From a checkpoint of a small contrastive audio-text model: encoder layers 6, text encoder activation gelu.
Rows from block 2 of the audio encoder of a small contrastive audio-text model, named by matrix and row number. Rows with one number belong to one neuron. Each number is 500 + 50 x the weight over its row's rms, rounded and kept within 0 to 999. All counts start at 0. Numbers have three digits each. After the name is the row's rms in percent of the matrix's.
After each neuron's rows are labels from the 100 clips, of 14848, where the neuron reaches its highest value: "strongest on" is what is common among them. Only what is clearly more common there than usual is listed. The data: notes from a synthesiser with random patches.
# fc1: MLP up (encoder.blocks.2.mlp.fc1.weight, 1024x256), inputs 0-31
# fc2: MLP down (encoder.blocks.2.mlp.fc2.weight, 256x1024, transposed), outputs 0-31

fc1.554 089:560507552421519344552504504556500469475520535440504509382591448467456421507470526432506410514466
fc2.554 087:506463433543472503429552486523533561468563481529509604448478420464508563564441496563559520498496
strongest on: pitch class: D#; no filter; pitch class: D; triangle

fc1.72 082:529553516478434466557496511495446494516483390518462523553508527436481480421504459447485453479547
fc2.72 081:489410537503549504561410549473405631428475519539510546477542502432516432545402534436529468483474
strongest on: gate; bass register

fc1.280 095:403574484516450503565533463488502568592524547426513518502481444464524560442546467560469500517465
fc2.280 114:458448472552559477596509455477453649493464421522499505488481532492468443540505488487569563455508
strongest on: bass register; harmonic FM

fc1.598 086:485544545476515530483495580612409460399437524490511488506402530495456441487496464507481485535512
fc2.598 093:488411538496506468615425501489507570457429523515460490510569515466491454483520476530464534479455
strongest on: swell; drive; bass register

fc1.485 126:454526543593486602495505394516584578557529531515511452540461529491443563476507432475522564540452
fc2.485 128:471475510537518523654495487436397615528397416534532453480448564453458453501498529500515496477528
strongest on: harmonic FM; pitch class: A; oscillator: inharmonic FM

fc1.100 115:479492520556498596487507426556556544534516538544593482582399562519472634451490419511517542516484
fc2.100 118:435482496571541513551481522423422649492440426492476444442495586486435431591519571472505552467476
strongest on: pitch class: F; triangle; inharmonic FM

fc1.522 163:481527472482531508481487538521476502383449513400556425504418515557458458529516556544413572511471
fc2.522 161:499444443424444463554481519476479527518426476569449466499533605435504491501496494557537500459468
strongest on: drive; swell; bass register

fc1.421 087:566491502433487355525541501548527466476478519553482519504562393625517460560499469482499468429435
fc2.421 084:455477460579455581468570464450499585456470422537491580414501451473483486622467506546524523479441
strongest on: pitch class: D; triangle; pitch class: C#

fc1.536 110:390601463447521488499523520444453429496486412529427453523477521488568488612540526534548538526647
fc2.536 097:526462542502557410450489514532584474443542595519537502399570455507433380533454519494571435460477
strongest on: triangle; square; pitch class: G#

fc1.381 086:539486484515475493417512531558522456495530458472494575535511415490529535644526488501497527513582
fc2.381 089:526497493556494497496506449450467540478449472542558486419498478562513488534447541478553520478445
strongest on: triangle; square; pitch class: E

fc1.578 118:502537584511578555551527462494464467496525515483535522522436566492480540516509515527431579538468
fc2.578 122:486505454527516507482546493506475576494487475549423482423525503491496436505486559571566490515585
strongest on: pitch class: B; pitch class: D

fc1.438 112:567456568492543388525461507512470449446411521470546463490504501521402422539516531473476421549470
fc2.438 123:475483419516414500464547563492476576479502406549443505497456509465494480500550490569516508544524
strongest on: pitch class: D#; saw; pitch class: D

fc1.689 126:489511384534479506421444492489523484474539480576519525554536470462522490460518494526494479472555
fc2.689 136:592483508554503509481511439543514471481417489601532491386457508540439465568368467463559487468472
strongest on: inharmonic FM; pitch class: F; oscillator: triangle

fc1.202 126:579423480443475515593490545461451484504413457594528492516436534472576502488498496525545396482543
fc2.202 131:480485501627539532457469454485569459473559569593511502410568472534414470523462450507543493592509
strongest on: pitch class: F; inharmonic FM; oscillator: triangle

fc1.668 125:446481505580440523470452450491570569536529571506466527476525484496495523382488412499497476510460
fc2.668 120:440476494591548539578507429453423684507461437509515531498455533508501503559505521481494549484522
strongest on: filter wobble; resonance

fc1.638 091:513485460541538470515457451515472564587525558560558531525416582542510539440490439504480509424471
fc2.638 109:413481466613582515585457456436458700463502421514487489479493523503451424572520529469518567470494
strongest on: high-pass

fc1.635 107:442521533561507534478456433479509558593512543505501496539456514489508558455467468475504501519476
fc2.635 117:416431476551530484601501473439431687473461391521483502488482532484468450549514533499542548436524
strongest on: tremolo; detuned saws; pitch class: D

fc1.112 114:454541463534397548437545524534543471529537502506433550532458473527556520598504498478524499548552
fc2.112 108:496440546572481509459518448500472625470416496491501576386478448551515448568428530508484496412410
strongest on: pitch class: B; triangle

fc1.676 134:469451547592560567446504356564561570553569518534494537502449522548484599477471405475477577479455
fc2.676 138:410509451585530510582497533386434675480489371514462439434478555474469427566520530517556537466514
strongest on: triangle; pitch class: F; square; pitch class: F#

fc1.733 123:423434564566553548484489440477513595522543505446531518550443503526464532506549465510473573468454
fc2.733 132:460471490533510499615502525477430637470440425536478465495494561433466442524543548528548510478578
strongest on: narrow pulse

fc1.765 117:509547493457514505523504539511495431563503465470426452418576538439482401550506567456569450548571
fc2.765 106:523493460557537590548490449552460572500430486573494574438428417424576557556450490594609487545487
strongest on: triangle; pitch class: A#; pitch class: A; square

fc1.335 125:581510600506451484559543495554576526359526551607509503455605442390487517462502450553592550532513
fc2.335 131:543512541582486588533462511452490526512412449584499449401490542427442461519408493453589433602493
strongest on: pitch class: G; square

fc1.464 119:551501445428481438535523497497423524516466424494476453462434524494565478503493579520477493455479
fc2.464 115:478491375535532571538558397580613513559543506538463525452459489654502490473426428520493548502481
strongest on: pitch class: G

fc1.732 081:438465521580473486394457462560636534558553565565469537566499559538485587450513397454517424563468
fc2.732 098:414485474585536558577480446402374637516425410483448484476471578495492449544541574505460573451486
strongest on: pitch class: A#; square; triangle

fc1.120 061:466549456442525442524546561500414452592462495572531461563371609441526580442492516517535473564538
fc2.120 057:457481529575530567468445491494533553487550458482464517434556449552382419563392499515579540519499
strongest on: square; triangle; pitch class: G; pitch class: E

fc1.431 096:498451476467508566560521508436464449481474444582510490608380536494568551456482522574484404487535
fc2.431 093:474568515541563520440437467506526460526569509510470494348512470520384418611434481418561523524487
strongest on: pitch class: F; square; pitch class: D#; oscillator: triangle

fc1.642 085:408439402513525491506462498503525541550506415530459555406543513490534531528496484393484447363527
fc2.642 103:451523426573537457640515449486488641525515468442448503469485544481490485481507466491506551506577
strongest on: drive; gate

fc1.134 089:473445580490503529482476511578518511497563512449524499583429501546476549507511389454462554484521
fc2.134 103:444533468539513527552462508434387588485469509514506494444506551445456441569457575540523556492520
strongest on: swell

fc1.180 098:480524507465484485511585568503477430524495424462450427488473587435460434564517502516468493504544
fc2.180 088:504546503453567499436448507547528482452479557599492520387470450474534413522485522527613339470474
strongest on: pitch class: A#; triangle; square; pitch class: A

fc1.500 097:458493428479521491501546465523465510540577458380474552512568451503555476597587554530508597428473
fc2.500 101:452544478539537514561472495529468573484483466496496513476418485459537479564452477504595532549548
strongest on: noise

fc1.655 128:570481490480498487575498524423393442519413474539577516528464443535523489538434511516447502462553
fc2.655 139:508537569539537514507491499509535468456560506555580456459542490496392407552550469456522521501477
strongest on: pitch class: A#

fc1.750 095:469601489512514447463553465421550491490487532618416399446527573589385516561453500462454464545465
fc2.750 099:379542462577500501498463462454513575569552424467419499403466498457477400546511520469591445528514
strongest on: pad; square; pitch class: F

fc1.507 127:449467497586569551508487421516507569595499507519522476551418609526481606486507470504456599482433
fc2.507 129:377502477590551532577476492409429687478493446473486495506519532502454461551522513473508570465545
strongest on: pitch class: F; triangle; square

fc1.551 083:552490514486526447511513520428487426428505527601578481559501452508437483440506461496481414584518
fc2.551 080:402467531615471526548472497473539575519495356567555564487428487562449471429557413446498507413485
strongest on: pitch class: D; pitch class: C#; square; pitch class: B

fc1.403 105:456503534466502469503546470565482530546581504440489578495507463499537529472586409489506565463510
fc2.403 114:385488474555565512560416477442484607494497469534487506489469514473456437551518498484579540531550
strongest on: pluck; bass register

fc1.544 112:494485492516492504437462532535560444448589506484476557548451449557469503537511480444494495505586
fc2.544 113:554517481547443566548591510474489483579379506525518435412415553484495498530484574522475511531504
strongest on: square; triangle; pitch class: B

fc1.366 137:436517442521412535409495524502523467487564459541486543572443469508537526523533464510512463529591
fc2.366 147:530479528562536503427467504442448491466452526509598536410529433528518473551417530454469544402457
strongest on: inharmonic FM

fc1.626 124:403477568584520544490521418539562578574542536473526477509465545531456524481512405455470557461449
fc2.626 122:423494492549526546602528476442397652507461393506499479512449561453478475557488537502507554489556
strongest on: tremolo; pitch class: F#; narrow pulse

fc1.650 110:566523406505460444457422492469405471513418496568509579488558437432554474541500555502502464448505
fc2.650 104:510416546602520538467499384559578610517498509547480566471481466491539502483458386503551497469441
strongest on: harmonic FM; inharmonic FM

fc1.529 132:475497545570525596516476426498454561539481498563547473545366610481439563425488453500484573507456
fc2.529 131:411491522561538533559464519406448639476466459477454432481520590480417420520518532472515518505512
strongest on: pitch class: G#; pitch class: F#

fc1.504 114:511487412525499454563485515356466444509534562582528441506519566522419491479509452504452471543544
fc2.504 118:427531493531559497484428482481490497537546473449460499461494490556432403549531487446559448509472
strongest on: pitch class: A; square

fc1.641 105:487487595487571546548549447521405496428507513453567533585430535484468501468530517552412571538501
fc2.641 109:491484437550523481533489502474460645507476511546448496394569503485500429525500555553599487449535
strongest on: swell; drive; bass register

fc1.372 123:544519489452412500553590514438404528517394499499491518409532497447491460568483572450475473501489
fc2.372 120:535442580572516626542524422557534606462467531533566531464474467492470548503452450550531523532416
strongest on: pitch class: A; pitch class: G#

fc1.624 094:511588497499490464487528496505518435420484532531568427491507545551417424476520490464453541545511
fc2.624 089:476446555460529489536509497498480557456455443546522517532461522585470474457437477474421462500416
strongest on: swell; drive

fc1.422 154:508546441491472526562531531431406450524449425497511470519475545493515488522545590503458492566536
fc2.422 167:528476526517492515467523496506501506416423526547547548453486424526506502552437486542541496522469
strongest on: triangle; pitch class: A; square

fc1.152 107:464489408458428472498462561509520462457484525536462437504536510463497464457561463568424414577489
fc2.152 104:482525486525560512469512434456526520502433466581528499425495480508470371599390497462534468500458
strongest on: pitch class: A; square

fc1.99 102:534475537479532444502483490477536486548550451569585488493460515518483462442496425396470417507496
fc2.99 095:436476446500582507618501488448470593519528476483486489489527518583488366477487519494432523414424
strongest on: square; pitch class: F; pitch class: F#

fc1.352 142:591450548475496381478462508559527495350478579499553507488475432518447491485462487495511461471472
fc2.352 158:511486434581426574467570467511527568550514429553484608496420461442578600574503522547539529528481
strongest on: pitch class: C#; pitch class: D; triangle

fc1.761 109:582520483484483477580524477466421481546391453459544526468615461382555491460527571433435536446449
fc2.761 103:533433504577489604511503427545524607471441496540503523531384518561519530553434491490526576480494
strongest on: pitch class: G#; inharmonic FM; oscillator: harmonic FM

fc1.249 149:432452601514456487457503543492570560497576525404403456446581526534440460493526489537493465558487
fc2.249 141:507458506547519537599569459512438626528492466515525586501506445408536441507581518524541549486510
strongest on: bass register; drive

fc1.307 128:579496559456511545626569536518444473522456420553506418471497535419530468441482559499542419524550
fc2.307 124:521510502561470545484530441594620527521501492612500555374519411489486504544385448540580487500482
strongest on: square; triangle; pitch class: F#; pitch class: F

fc1.126 108:485488522503544451412464504575536515425473528518510518551509445576450592493427448386417636434497
fc2.126 101:424497434540441574479524489516493549522471453540457512441438518487525508570508521599514446526482
strongest on: pitch class: C#; triangle; inharmonic FM

fc1.236 110:564437567487573403509457548492515486509503512502521518461613403556434430476539495451467418513534
fc2.236 109:533446452506492495503556472521492549484464523585518542467409480509517504536424490554566511538496
strongest on: pitch class: D#; pitch class: D; triangle; saw

fc1.132 102:478596541504551546500485484499504506552413486440570497580487531505460490509492535537419614543473
fc2.132 104:426524516557528536511494474479463575458427497501560474507428506546475455587540526566510565491476
strongest on: swell; drive; bass register

fc1.744 112:489561486440504470465562510601535498505571436334473560517488401435590503510575506536523485376513
fc2.744 114:418461466481584449423460484502555520519526574378433580437569429567439427491528527508535469488452
strongest on: bass register; pluck

fc1.26 136:484599524482489520451520515575489473519590495359439541477528423460575477504577497541541514561570
fc2.26 142:492485548504471512460471518560496511536506556465486563386502411536518464593469488519665441503518
strongest on: triangle; harmonic FM

fc1.74 147:564453474506449502488483511514565480401468557611525547530560470522479539464472470544554448549498
fc2.74 174:600530486575461602557557453552483495534412443597538478399443520432512534513447484530570519559498
strongest on: inharmonic FM

fc1.315 127:443480486581446528495487427532608610550524561532448505494519529512474553371457439482494470484473
fc2.315 127:416477484559608517581513420478418659494492413484493496482466540525478464595495518424499584457490
strongest on: echo

fc1.135 092:441550519529568518507514468510545582522567466439448493515460490565485516464523435451517554482492
fc2.135 105:410472477551539537636551477411412688553450396549473523482430521464445418523548583530480557486526
strongest on: pad

fc1.524 116:533454534452537410510458547499493486423419535549539457493490510514415460526425473407506433500496
fc2.524 117:449480423536426528490533503530481528508507434479493531472450454479559514559499483566536548549532
strongest on: pitch class: D#; pitch class: D; triangle

fc1.746 119:517520478533465599463500483438451457532456453488586543582473494496516515550529518496468567488546
fc2.746 121:527490582519525522521532457521452533465409502452589499513465480506444470552485516459539556476435
strongest on: swell

fc1.493 105:551556480517637446363465468463534455447569452557508507601535489504543515455448421476498548544545
fc2.493 099:466500477566499514509456489489465494456483509524485545411588500456443400540500544474436484441475
strongest on: pitch class: A; pitch class: G#; triangle

fc1.764 140:444596477535513485445504482487578453530605504503434515445612429560491443541490468423546528520535
fc2.764 165:527484461570455574527490450540491459567453453586518506432399502473558510504440523578599463500504
strongest on: saw

fc1.527 092:505533503489477566528588534564492451538556459483417511508510485458575497566552548562483519595492
fc2.527 096:508474461490497495468530443520506509465416536535511544338469434547516465591448522602545490448426
strongest on: triangle

fc1.728 099:524436463508459580395488516574536475486588493525496502475506446562472508532555491409501429487584
fc2.728 094:573512522563528518479574446509496541468376527535573513424476469494489471473450516492483539521420
strongest on: pitch class: F#; triangle; square

fc1.657 104:487523514448446520492580535543535483465570526385414554471611420447575521591542548543516553611516
fc2.657 105:477493504490510515491449483556456536496490569456478545391483463478534456604498519509612496492485
strongest on: pitch class: B; triangle; square

fc1.336 111:578492498480581359501468473512551491424486509509524529422567396534482462461519500433491461457432
fc2.336 114:433485449582471490456503494510531591452517460517516557432499469535522492542456510508507523441439
strongest on: pitch class: C#; pitch class: D; triangle

fc1.51 088:425445421527448498544477428514481490508596475512579501565495596539460562467588392474486508449558
fc2.51 103:457479497546573488594468519429391640484470417554502453484499550503454434510501523473522511472533
strongest on: pitch class: F#; square; pitch class: G#; triangle

fc1.285 106:397440530566520546487454492565576541576572525435470521550421531586491489483486405439506512484477
fc2.285 124:372486436562503515597497460411389664541491413502465511476493518503479449599584556505514593479526
strongest on: tremolo; pitch class: F#

fc1.702 113:563555490521424526489570470573589492536556515571499594512538381532538529464478452505472494545474
fc2.702 134:511412518599481582554509415455509588507440548524534556426515471519496505546446483500546494560453
strongest on: harmonic FM

fc1.187 144:538540518487455456476572469617521512445628520430494594515584403471550545502561484546567547449514
fc2.187 154:457497565561558501469492562441499557416459586433511489434582466422413441540528548502540556571496
strongest on: pluck

fc1.480 099:529509502513516493488492470408496508550527523613439552535549540459528511513492480511526469540518
fc2.480 105:483402477587574533602505412509493648494512446523444508471520547478481438454428428426548502423494
strongest on: gate; drive

fc1.559 123:581462566459566348539498514474462466402449529544543485450526435494459488504450460472491457446467
fc2.559 135:433491393540420530491492519502505484471538404595493548491441465430524587555450444545548535537532
strongest on: pitch class: D; triangle

fc1.30 115:492546527461575453519501476471425457477543507426479508600491532508448506514514541512407547575491
fc2.30 115:409527440541459494520594478547535587590508522485411483424473557564481466517499533581552484541564
strongest on: noise; no filter

fc1.575 091:442380567567532514551477430528564527552533553471455515533492606539443589518450417403520594483503
fc2.575 110:395479409558540531577524496449401628530465404498514475486448564472537449529524568533512537518519
strongest on: pad

fc1.351 177:581462540489539386493445520516524491409452510513575545458522433445439504468462488451516466437466
fc2.351 195:497510409536391561452548487559546532501512443572484563504432475421565566516472469576581557498523
strongest on: pitch class: C#; pitch class: D; triangle

fc1.486 139:486527394497516437591539537513538507538558471492410523474501527491528507508532469496580498438497
fc2.486 150:506509480531519466485531516539487532474529478418534511554465470541536481449547509511523565522560
strongest on: gate; drive; bass register

fc1.611 099:485495544583485540475495377566593587593545565519523474559442544561462596439513464510458538495428
fc2.611 119:442486487586585516611518480423418687481469394492502474463498561492441431526525522466537585444498
strongest on: pitch class: F; triangle; square

fc1.14 091:472498498479442584457476542442486440481519454497437515610518516538504482569527473474457540569591
fc2.14 092:479494536568505526524494481478466499437463393543584501469442486486434476512453534444567539513458
strongest on: pitch class: A; triangle; square

fc1.648 111:416484543568511574531497418536489584554578539451518484519424543511458542452536433528482539508452
fc2.648 117:387500486548557485583444461456400678496474473487478494488488537510477408544528568492510557441513
strongest on: inharmonic FM; pitch class: C#; oscillator: harmonic FM

fc1.541 097:407480458479502485429478498548562520527513489372449559436464438485558512516557498497527472393555
fc2.541 094:378527495488554483584500457535469574570518430454549539580396485590491442555510562481449509408516
strongest on: gate; bass register

fc1.742 096:478551477503442540431539452391489539470544445498478523582537445406553496477512463555488573524560
fc2.742 108:528489547536534529541396502548448501436416498527551525470470477419418471544508493418581534480483
strongest on: pitch class: G; harmonic FM; oscillator: inharmonic FM

fc1.57 103:434477560510583510522539493518499532542555459456494515534439603499471563557555444528513603488477
fc2.57 110:389486430524543499562481519455402636493494465474475484467455518474471412567527613496532524442525
strongest on: pad

fc1.45 125:560482513492455551528490502552538517392459560597522533558549512441512545466507476574560511542506
fc2.45 138:551531503566532584510513437509462508493414447556507462377455572442436471573471533501602521551480
strongest on: pitch class: A; pitch class: G; inharmonic FM

fc1.295 118:401501383441469533493484503532519537514564400560480556614378479514607563483549439523475461497534
fc2.295 124:397491401573568471532437549377446570505516425568456479504498514557496389553445540470471522433527
strongest on: harmonic FM; inharmonic FM

fc1.260 117:604443594449516379541485553525493523453405530492584506484554472507450459444489496433458484505509
fc2.260 122:495493424507494464468505517536486491459481512556538538478444489489552522569461485541528536556523
strongest on: pitch class: D#; pitch class: D; triangle

fc1.46 173:561445516501562387464462506556564492386438497540551543487493464473455523496473477463559477460489
fc2.46 190:491518423520385556502591505542520503532525454532473525481455479428558539541476484612550521551522
strongest on: pitch class: C; triangle

fc1.18 138:485516560572518562515514434532504559544527540462529477554465534534491577476481482539513586520480
fc2.18 134:433476484521554498595493514486387612462440399520480484499478556479434469533518512535543551497563
strongest on: swell

fc1.603 108:533495605426574435504455491519453494440455512455529492498501492520416528508516523422396481501477
fc2.603 101:478449418561490503502586467543511601526462490611459557421485497532509491563488544550551482451538
strongest on: pitch class: D#; triangle; pitch class: E; square

fc1.228 098:431502528473513469490479467534500504539516540324517638487509476438559495485553459568548524479539
fc2.228 111:403474526507576518566433473509438630528480529454504532507499422488495430662543558495547571483542
strongest on: notch; ring modulation

fc1.194 093:555533451521456402513498490530508471470632451532551425523606408492482462362527446511480447561505
fc2.194 096:430538532558569507540441452461437545442497496545578509531490530567427452563560512437497568458459
strongest on: pitch class: G; pitch class: F; square

fc1.196 125:529450507530481474465516494438591527529505473565372583465530516479547487515472486515566457501498
fc2.196 122:463442452560492476564452442502500658541531455529469564467527515469534483475519469516516505419493
strongest on: drive; gate

fc1.543 128:567557489484439521555545504477395475584420363495471472439515498433584496532473556492523507537480
fc2.543 133:542482484556519590479541414592563531460496557595495522439433496546489544544416450584560531550484
strongest on: pitch class: G#; triangle; pitch class: A

fc1.724 115:494455467469533437548462525489482480418454491562513480497426532474505462481444514483573440407495
fc2.724 114:514489496503484592553586519536413538511487431513498486544474542384477562554548548534424551523529
strongest on: pitch class: C; saw; pitch class: C#; pitch class: B

fc1.189 125:397503466498465560425468508542558485479660469517470540665495455534588563515588440540515516551547
fc2.189 132:485476516591502498426452539444419547417441476536528533429525504452492464555465542465476585401473
strongest on: square

fc1.8 108:560533481466517401538492446444536471543501520589588543545554405487534479340509416484496489518487
fc2.8 124:447476521583571498552456465467487554497505468569547510476506523552457490530487475416489482491480
strongest on: high-pass; resonance; harmonic FM

fc1.215 127:436511458580454592562514441505553559578533537502512457564464571476471566380530446584487510574494
fc2.215 127:439488521554509503582523449458428613499418443534502479431480565489471443611475553483539515477501
strongest on: text has "register"; harmonic FM; pitch class: C

fc1.405 085:505451546559442580553496438552532554557492512538518507514458521541518571410510512495434532461422
fc2.405 112:460478457562591518557497457418389643487450392524492475525456566491475410579542534476483579466515
strongest on: pitch class: F; harmonic FM; oscillator: inharmonic FM

fc1.755 079:433576515469555543479501528499418414411490487544484499577408529561483524534515536533425549563509
fc2.755 072:438461488617527560529534460474430613527488414507494503491482508492426464516516491505504531437467
strongest on: pitch class: A; square; triangle

fc1.119 108:496566491528458488449548523452527408543498417518421464429535493536505415588484536477537457509542
fc2.119 103:486406529552480559544529470488495536551416520599526514413455477503493494545391473561556392564478
strongest on: pitch class: A#; triangle; square; pitch class: A

fc1.647 113:450498529563493510425473426529541543557567536472490547509462515531469603457535412520509557512486
fc2.647 123:405493451585527516600468517436424647494436412502501506518456529452453475535515564485535534498543
strongest on: pitch class: F; triangle

fc1.525 159:468459532587468564450475435553560577540511540477529535512470473520500562444499456520453513489426
fc2.525 143:409462491605575539559432504383408694476440437499519502503480514474455471589521551459497565477502
strongest on: band-pass; harmonic FM